{
  "dataset": "cartoon faces",
  "crop_scale_min": 1,
  "translate": 0.06,
  "activation": "relu",
  "stem": "deep",
  "widths": [48, 96, 192, 384],
  "optimizer": "muon",
  "muon_scale": "original",
  "lr": 0.014,
  "adamw_lr_other_params": 0.00074,
  "epochs": 19.3,
  "lr_schedule": "cosine"
}
Rows from block 4 of a small multi-label image tagger, named by matrix and row number. Rows with one number belong to one channel. Each number is 500 + 50 x the weight over its row's rms, rounded and kept within 0 to 999. All counts start at 0. Numbers have three digits each.
After each channel's rows are labels from the 100 images, of 14848, where the channel reaches its highest value: "strongest on" is what is common among them. Only what is clearly more common there than usual is listed. The data: cartoon faces. In brackets: how many of the 100.
# convs0: first 3x3 conv, stride 2 (model.blocks.4.convs.0.weight, 192x96x3x3, each kernel summed), inputs 0-47
# convs1: second 3x3 conv (model.blocks.4.convs.1.weight, 192x192x3x3, transposed, each kernel summed), outputs 0-38

convs0.147:442417463538475520509481483546488492508593517476453578488465457432507525491509439546615519547496495496509543519525556446509473449485450463580472
convs1.147:529542518414490520480506446480544486561449454545492510445417439496486562538504518540481511571481459514604461465483546
strongest on: sad (85); pink face (32)

convs0.130:534503518538475496632465502609574496499495492371468442442663477489599517491492493436446471443377556440464628467462475494489475498513518489514428
convs1.130:459512520527488396470471460466487498431492412541497492513554514487601518507511532591476483509541517469543659448482508
strongest on: teal hair (62); a mohawk (55); green hair (30)

convs0.176:519454472533435550446505517484469509506542455559357430504486513649493407503432489513424499510503460567488513600467456441559526632564462500513517
convs1.176:493479472589511548465474565320400507545427524456491476550487472463504448515506510463523470550485466588507534533428538
strongest on: angry (91); teal face (41); beard (41)

convs0.161:503440523514464541433437435511558487396566457514507508509489518480656513485465398580501672447560474487453459452475507450457504527547553453486528
convs1.161:501364488631503523487477524416488555501539482496470469443481425549433491461513486539472570604485523499475442462543428
strongest on: long hair (75); yellow hair (46)

convs0.56:503557557429496459471486518405482421503477541538490455475411533517541501527497553512514548476458444466495459540442431468495514490414469513470506
convs1.56:497547483594504510461459503567451612398534507497452462474446453479468578484453428483469512543528413529379564536532574
strongest on: sad (56)

convs0.179:491502520524442506600459471643519538502501462389481579521537494532504493524459504486468480525483510600404559505469502418593523517576440475479406
convs1.179:510498554497546471546501424572489464486461436480519519554466456470700462501502550492525495541438496464533540499490526
strongest on: sad (64)

convs0.159:555451472572484457482524522481484477511385481505544519592447363471577482455481462557491457553512520509455527530464457515544498497567522414472562
convs1.159:405530481553401510487512430412460424480374498455512415479501472506462480503439477454427564455507398460471477474548416
strongest on: hat: no hat (98); long hair (48); red hair (41); hair: short hair (38)

convs0.136:445512491533515525357554558632612501499501515456487526361520500475482449452448488476516508455462444501505427467515508534465389512547495448491445
convs1.136:454494541494535461599505470521497487590580492499502466567540499529610503494515519648521516598558517383540386465513550
strongest on: teal hair (93); a mohawk (32)

convs0.117:510544463567575479516498485536535489454486450496494559522532534514515477435492460513413410537519505497471471480433494570624459442517419399427373
convs1.117:555454499470470455544498446520515434511482444465482473498522480527506486477465452535556506438550474427372455438469501
strongest on: neutral (83); moustache (40); blue face (33)

convs0.26:557537570488519505552480524518525391611596396452566440468461518482399510536475485449485458542532574435492479521496488513453562557454432450441499
convs1.26:489458487473495618538490458583530486490469581339443507359523527436521537466503513511553445550459541490612494514513454
strongest on: looking left (73); neutral (40)

convs0.101:534507410503413519471450519449436437471433460440471444552491459541622509433474463469434569501455445491514545481447532478476482415537535578502471
convs1.101:540367401470385444421461486459460546460435513474480444532492500534503567530438521518564445489525429536482438469523459
strongest on: long hair (55)

convs0.30:459402493446511520563489503570477378367506506469481632547459488481460464456512521519524545491426495488517505537503502599430489516463582424571476
convs1.30:572435508452512540557541487513574522559518553517498536482497524450475500519505489497541454496571629447461515415533464
strongest on: a bun (63); cap (29)

convs0.155:576509457463514623530491569511526533522462507482673484538418497465554483506523666494537457491533560551507483446480543501516481424553479507501532
convs1.155:417557524607460445510436459484506426525586500423498518460527583476483373490520454533534525526457495496417510635479449
strongest on: beard (90); looking right (72)

convs0.65:484631491534467410505523498498447474494569420494476458524537492533503533571514521388510518512493448449543501472496531479566490508663495515415460
convs1.65:525445478554451586509530514458401590485460448614578512559569538451506525541594419515449510515496595486486539458447552
strongest on: moustache (44); crown (40)

convs0.127:639488426530422426474483499496587494352459572535522467472462424516436561505498521569447465532450498481552550523429486487541497490484409504563489
convs1.127:563471422481533481446527544518493509501485476503540614443584492485477554462493467569514451595475455544406465520477534
strongest on: blue hair (48); a bun (29)

convs0.45:462526514496423500501344407442514448482469462471479524482489538441592497517509471503556505503510407540487497504488506474475489498455474572476556
convs1.45:445464478571515491491450541471537511461392457469388506433502475433492554490471440503518485419512513450536450482450427
strongest on: spiky hair (60); brown hair (27)

convs0.60:577587499490488561497458448524539407473457491490541523457507513578466504462557440388533524504447539547504496480537504496666509538480480507392554
convs1.60:553500444528521493465474480520572486478529477548463587464484392535508533566514447486502522556502513445316548467517487
strongest on: neutral (67); moustache (66)

convs0.139:452582521534417552542540451585485504411444481484551415543513532512524506531448481515400511502525482547412517575444519511376537456554499457443466
convs1.139:551461526491614493578539480469496522573465495450502467534536505549543513499459516498426506441509563610471528506537516
strongest on: sunglasses (81); looking left (63); beard (49); laughing (33)

convs0.87:497420507457443451490417453456473479521425466447487586482512502620417513462468500415477541551454496567537462489492494480442487477462473507511474
convs1.87:458544562483489556460517451560561511550594467529440536411552542491518469515508536453400482391523464478526532480432487
strongest on: looking left (76)

convs0.82:494478501569475433387471541505446592449499480526546554535469628438536523450649547576560497468484530461487617470509419529465525449462537456501559
convs1.82:569584530599535541408472474492475513430566566478464492530491434510311548424459486429512535486428535534513533517424470
strongest on: yellow hair (73)

convs0.173:507416458597445472517528552512590428562574427553467619449463509514460483516500429481582568465491430546436445505453512437568495527491531511482491
convs1.173:468613491469587517512548526561457600536451498470527515494598444525439599569460533539428535505508523542473409438519488
strongest on: neutral (82); looking left (78)

convs0.22:549432423494488488517589491493478530469502582574469656493369489459414459501497499559369421497483453423512612447509653579511493456468493494467501
convs1.22:467515468530464442540538531524543547518488496559596498546586525497450380416469491500523564458490537537467432437516552
strongest on: short hair (34); orange hair (31)

convs0.108:474509522483529491452538507498556535577446468565469467512514505445474563401509406506499568480510420452413472534469534563501465488640465447475491
convs1.108:571322427368459415569520562517456622486488486552523581462517501497504445551499501497539493558497479480491522434621474
strongest on: a bun (41); long hair (36)

convs0.129:469379537515536537454522478489456475411493481433489491519479550539518602421487514494496596476564494513397436533453525503618439518531532463540554
convs1.129:478480428533478564439458555429562548396525513475454528454549455488476463509521426603596483517397457463436428383357458
strongest on: pointed ears (53); moustache (41); long hair (33); red hair (30)

convs0.24:412513445521456472515472482452474472544388450416439510431509501539489529436514397493489428500530445443557515465442492427454421531440533500523561
convs1.24:531495500451529517518471517458394361564488429474556484393456428604554562425526585406514400433504463520447527523473435
strongest on: spiky hair (94); pointed hat (27)

convs0.183:394427486472577453505519409501559473546500429549374461445469650507558530457516447596491528520486485426483468544522475583618489457476480451500492
convs1.183:531387553494501532522460458459526391475485484458491445530508507587519457492436416425513441499439463473466510460509439
strongest on: pointed ears (59); curly hair (55)

convs0.7:471437474472534504529417463568503518331600449519490555492512548512499557420486542451411392459550486463484448466547485529496518470487523487445486
convs1.7:541564529512476498567429458561569489470452472490522420486535473512550447349550432511441584503553568488455532434471502
strongest on: neutral (45); curly hair (32)

convs0.153:491463382483453535454488482514501511504466504497485477474500511545503528608507487478532451551511677449505489646524525495528234443457482484490483
convs1.153:486492459494516479497490529485485511488300511491505481513494454539466511472504478500502516655500484263519421474501487
strongest on: green face (100); beard (85)

convs0.177:499478489475449503500518531581661510422478522573524576487620476514429456471507535514517448530415515469428560462436487466536493540501452514503421
convs1.177:459485530473598411474468442552484536444511535529527533550520486564543449478456408479547508442414537587444630420522509
strongest on: blue hair (41); a mohawk (33); green hair (31)

convs0.8:439573487475614479510451509572464491548523483445488498469407553481530498463513440479548476538571557480423438437527522507488454577535575409435577
convs1.8:487331466510478634502504516438475411532437509565485498504487453532515518504598514584612461543511484439528456416531479
strongest on: pink hair (64); curly hair (36); long hair (32)

convs0.99:464481536436488547504378502510468487521499521397473460506470502552469547461527472483500549544456448604477437575433512455540547471516456539447481
convs1.99:481441477512459481543489453706514488444406459467420524506480481520395542479457470505532467497575510512468474392513425
strongest on: beard (95); surprised (31)

convs0.109:535526421557478479555489492439493535449532448492583530622419568446532452519413432485526501454594498512530540475496467626519543438478527590527396
convs1.109:505412456509522493445490547435535519620546605523497416516532608531508531481431491451489534450497447467564453486512520
strongest on: spiky hair (81)

convs0.50:504435505579481587569546483534568477393481567508468618457490477482589538489549415496516504482504568567432511516503469524457479500523433426467495
convs1.50:466389510467440442441549447459442463488503524335570457423551521516499405463459563489528588589556459497515439454556365
strongest on: pointed ears (98); long hair (32)

convs0.2:453573520484468545451500425515486523487458503520535534542498564530465559557526467484464534558474512550497525519503457468460484514529571476544479
convs1.2:539453518434664516516541496573560520524480539499504492490525504501534535542444458469532432522528501478485509493534551
strongest on: a bun (63)

convs0.93:505503519479517511527559484422403483487559471515503479554429549519482535453518501520416481561649486521545413541409553506452553486470508403504649
convs1.93:433478490594476531526560513501468439395485450497474487561470537504447559470514469560554451519426453485543370531491476
strongest on: angry (75)

convs0.94:529455519518514451488430464481484408447454421536488512477505541466521458545502454524471598459550527459487441495500504447443396443525455509501498
convs1.94:561431504473447483482534518529588572399505469469408456387470459488547608573515543507430520509604476364482500496491526
strongest on: hat: no hat (93); a bun (87)

convs0.72:486525580505516478552410584554431524464489560533533507540456610464587478475579621494530520490445582451540537464525520475452466496395470558478524
convs1.72:513485496556508520406431493467367557401551483538489460387457469516399471450524520461526500498462485572546596457489454
strongest on: yellow hair (50); long hair (49)

convs0.123:620530461497371494532468526440525511539527454457343493517490476468456517543533538416552450501561498473606492438519498575492504482638482555567508
convs1.123:503517566537453595463430528718392589509508456516407556502547557386534540489620523508507491475489501483503522554502518
strongest on: freckles (51); bald (42)

convs0.158:484461529582494486527521441535519483562485493433413522517549524464548585478485551542405627456450457479541431523475445430515475515496500403489451
convs1.158:487407479492527616523515569430510411428579474560441459484465425498618508462477476580520562439468560473507574538513555
strongest on: teal hair (52); long hair (48); a mohawk (33)

convs0.61:527445569530496585494529418537493510565511491432419516569436590503552385435447488540535461562506500500490513545438545537602520478493431447519482
convs1.61:480475490490420518487461470412492521575453475463552440456425451426575429484520553470465529483365488534537554515494502
strongest on: moustache (55); pink face (32); sleepy (30)

convs0.138:537461517460503555500407618468451491465501420458639460471515609446458524512604502506417467523545604462451476491491478448530523499518544568523494
convs1.138:554498492529463479446488535491511466415566557458503600516543500542531501483555407521584559442566567426516500552444444
strongest on: looking left (60); angry (44); beard (42); short hair (34)

convs0.48:483556513558465526448523421523556444501519566380454502458477524520574540491540424494513496526525490444492496501515546527527532566446513466497392
convs1.48:507458455528552522434534455440486489568496521531565464535492412468604484486469520456463538491491457489559416472473449
strongest on: moustache (61); neutral (38); expression: laughing (37); grey hair (27)

convs0.4:473511582550506563483487558508494510559491492437554522511558557526505582577511493487420479492493493396457469466476490531545513516461456542645550
convs1.4:488514444378521507545490541495515517521502583490535521538486463452528453537470502490510491431502470569573456498510525
strongest on: glasses (100); teal face (47); sad (35)

convs0.170:495449527539580548432527401428471547474541430500454514450486455434462523504489554529464528490540474547562515526543479454534482543448483498438501
convs1.170:421515563473534480454464470824562466511420523540512552576508474471479499427461435499486422512437533583512536535452493
strongest on: teal face (39)

convs0.47:463477503563507549462532471454473486482505555539486521503379530527446477496523458507530451412556490517450513483522602553461487388413514418494490
convs1.47:501573516459423493546499510553514486494486487554491517467570550443315554505444542585568512438607565438508437512471482
strongest on: white hair (65)

convs0.142:489449443452384660449539449567466525518466462465639476448433502560507412539488544521478551472511575627516474465446474524489493526494539458475482
convs1.142:495588556505534439540366513534514574478568531453446511447467551422582436476450492515497434544440478487519519613473469
strongest on: beard (99); green face (36)

convs0.135:435474507416520432487516591478470536512437527503501451489491527570441383478460508594541517512455521482444478526434520511487554581483423530583476
convs1.135:471426454541497484538559471523436527554468472502468556522426568530531537507542410491461526488485553532433592532585526
strongest on: angry (73)

convs0.1:398565506555426457485435506428467477632445448472465534417414463506449539516482469501478556504449445532560488514483492375495518500512523461403477
convs1.1:458368425467540427525552520449408525482420413499586544501466405522443598403496455418395509428517457459508520474516495
strongest on: crown (39); pointed hat (33)

convs0.39:474466506475537515595515566542587503408475508471458549526375590497584520479588498463517509548486529436507482504536586479503501536461559458493351
convs1.39:482486538542507502397501515522531517583434565454562533545517438591702454495579451451508598419455532520525440378505475
strongest on: pink hair (70)

convs0.11:568493581508532573500530455519437501539509522527506554590448574521506405584645438526551484482458538505491650436525442512571519481515414542437460
convs1.11:395473508548468515486434375527449485471456573497483487521525501400416535507399552404437539645394553480524511500446493
strongest on: neutral (67)

convs0.134:547469504515489517427509441498559446441516457481484461465485559568512525543543484446433555524485455586465496582459526454504588446449487447547508
convs1.134:453456453389498540519514536505506449478425525427493543516531500511508541525457518446535547455522465497416450474559461
strongest on: sunglasses (68); blue face (32)

convs0.41:480585449523435516566562510490530576529477470601384512531528501542490541491572470526456490498485436513475466577413558609546557552512518505476487
convs1.41:472479513513523460502512520588544538513434440481582473532478471486483502484527374461454511612412557598512530473521550
strongest on: crown (38); a bun (28)

convs0.105:547553492458457484452510408578461541502486495492572518422496430600542496403430547559514637509492513481422481479436481394483527454455505526569498
convs1.105:482556510508589490515484582539463505477563467510551521452445471516521511385456544538470461509454512528495538485600478
strongest on: beard (91)

convs0.118:544534557431458505530422603509530534521499419531609449464514566486426522487431508476487549544460545587515413510439474476483484549470457431568558
convs1.118:559542535510574561550440544430450470493525529405501536383470522467527437463582471592469533569442516412547535552464550
strongest on: looking left (97); beard (69); orange face (34)

convs0.66:588560507512482485509518530539520538555598453399538531489576507478518522415535461542439547500540494476511577608544460484551528557476480425533492
convs1.66:448430431461548530523547447585429378484446432453466457404507412444583439488443533542475385533426513557534556492514478
strongest on: freckles (75); neutral (45); laughing (36)

convs0.191:522560502466446468548405576516546525422441347508554489517511513536554539513506626453503513554480456479443456455438486523588485455509463602537487
convs1.191:444576510482525487556486408484554702460535559527444459563395457509539580477497422537440450484545467517458560392478545
strongest on: earrings (98)

convs0.17:534444453483560485431516520477474524465460469430553411567474487506499481436489417621442596532516534520387388488522512396537509505515494460523461
convs1.17:577370470525527506536528466494543604530482534470511570490457450398498455539489476552440465523523522425508490523525462
strongest on: hat: no hat (100); a bun (98)

convs0.168:473426497508468457478522545445483506572448463449457547594441532550462560496478490456494522507475478342454490467473541510571551478537390517584455
convs1.168:472476484401481481520451488507422469468512550547471515537539468397516459464539506493488479438472365533521437517545528
strongest on: glasses (64); pointed ears (59); curly hair (33); teal face (32)

convs0.114:491453413500456486455500488531435522468517493629436562466483517520599476446605527424578569504562532443431362479484399462511501503493503479517599
convs1.114:489487460494518574520485516466476481471530422525486492526490453565284432474489547621468547450603481499485494450482463
strongest on: white hair (44); orange hair (43); a mohawk (34)

convs0.100:436640438449446466519492527392508511404496480414543455514458501509504575480474571552519476522428508479394520489524444549514501517541514482496533
convs1.100:472445439536420483516576494413561501503492582530526505532469508514549555505537457547550515502557586551420542528575451
strongest on: moustache (60); smiling (58); winking (42)

convs0.62:490520504503492466490435540579440498395462417556588469452511518487542400512430546498547464499530531430447430466432532536576487493451418568482498
convs1.62:482502501511520414511492534548547494547496436477433508428547495519452440459427515536468469479434415397396604514546555
strongest on: moustache (63); neutral (48)

convs0.145:495568468516544474479438502546492458518509388498440592471440525470417485432551435499488353480476457468448499482577584478502473468530474533462470
convs1.145:565478500603480573530462432541500544572372456454534461505428463448452508475523563440590522482463493418524474476542460
strongest on: spiky hair (61); curly hair (39)

convs0.83:496559457480482444466542528538406562518465527405501519431447577430492524450564507405554587486423507499419538477433565480521483496460502484497444
convs1.83:430571510508557458426516499594459507525538520567492526555560558549438456604379510504520432533457569502543515407539501
strongest on: white hair (45); yellow hair (37); cap (31)

convs0.53:591540471452535467464462508496529543522498611496583532488418448528455501509521438463579517517472574506510562451507544478579526515523504454583520
convs1.53:463569520484558586431522499489536455584527438491545529516557628468514470498521504535511526497404522553543589553425473
strongest on: short hair (42); white hair (32)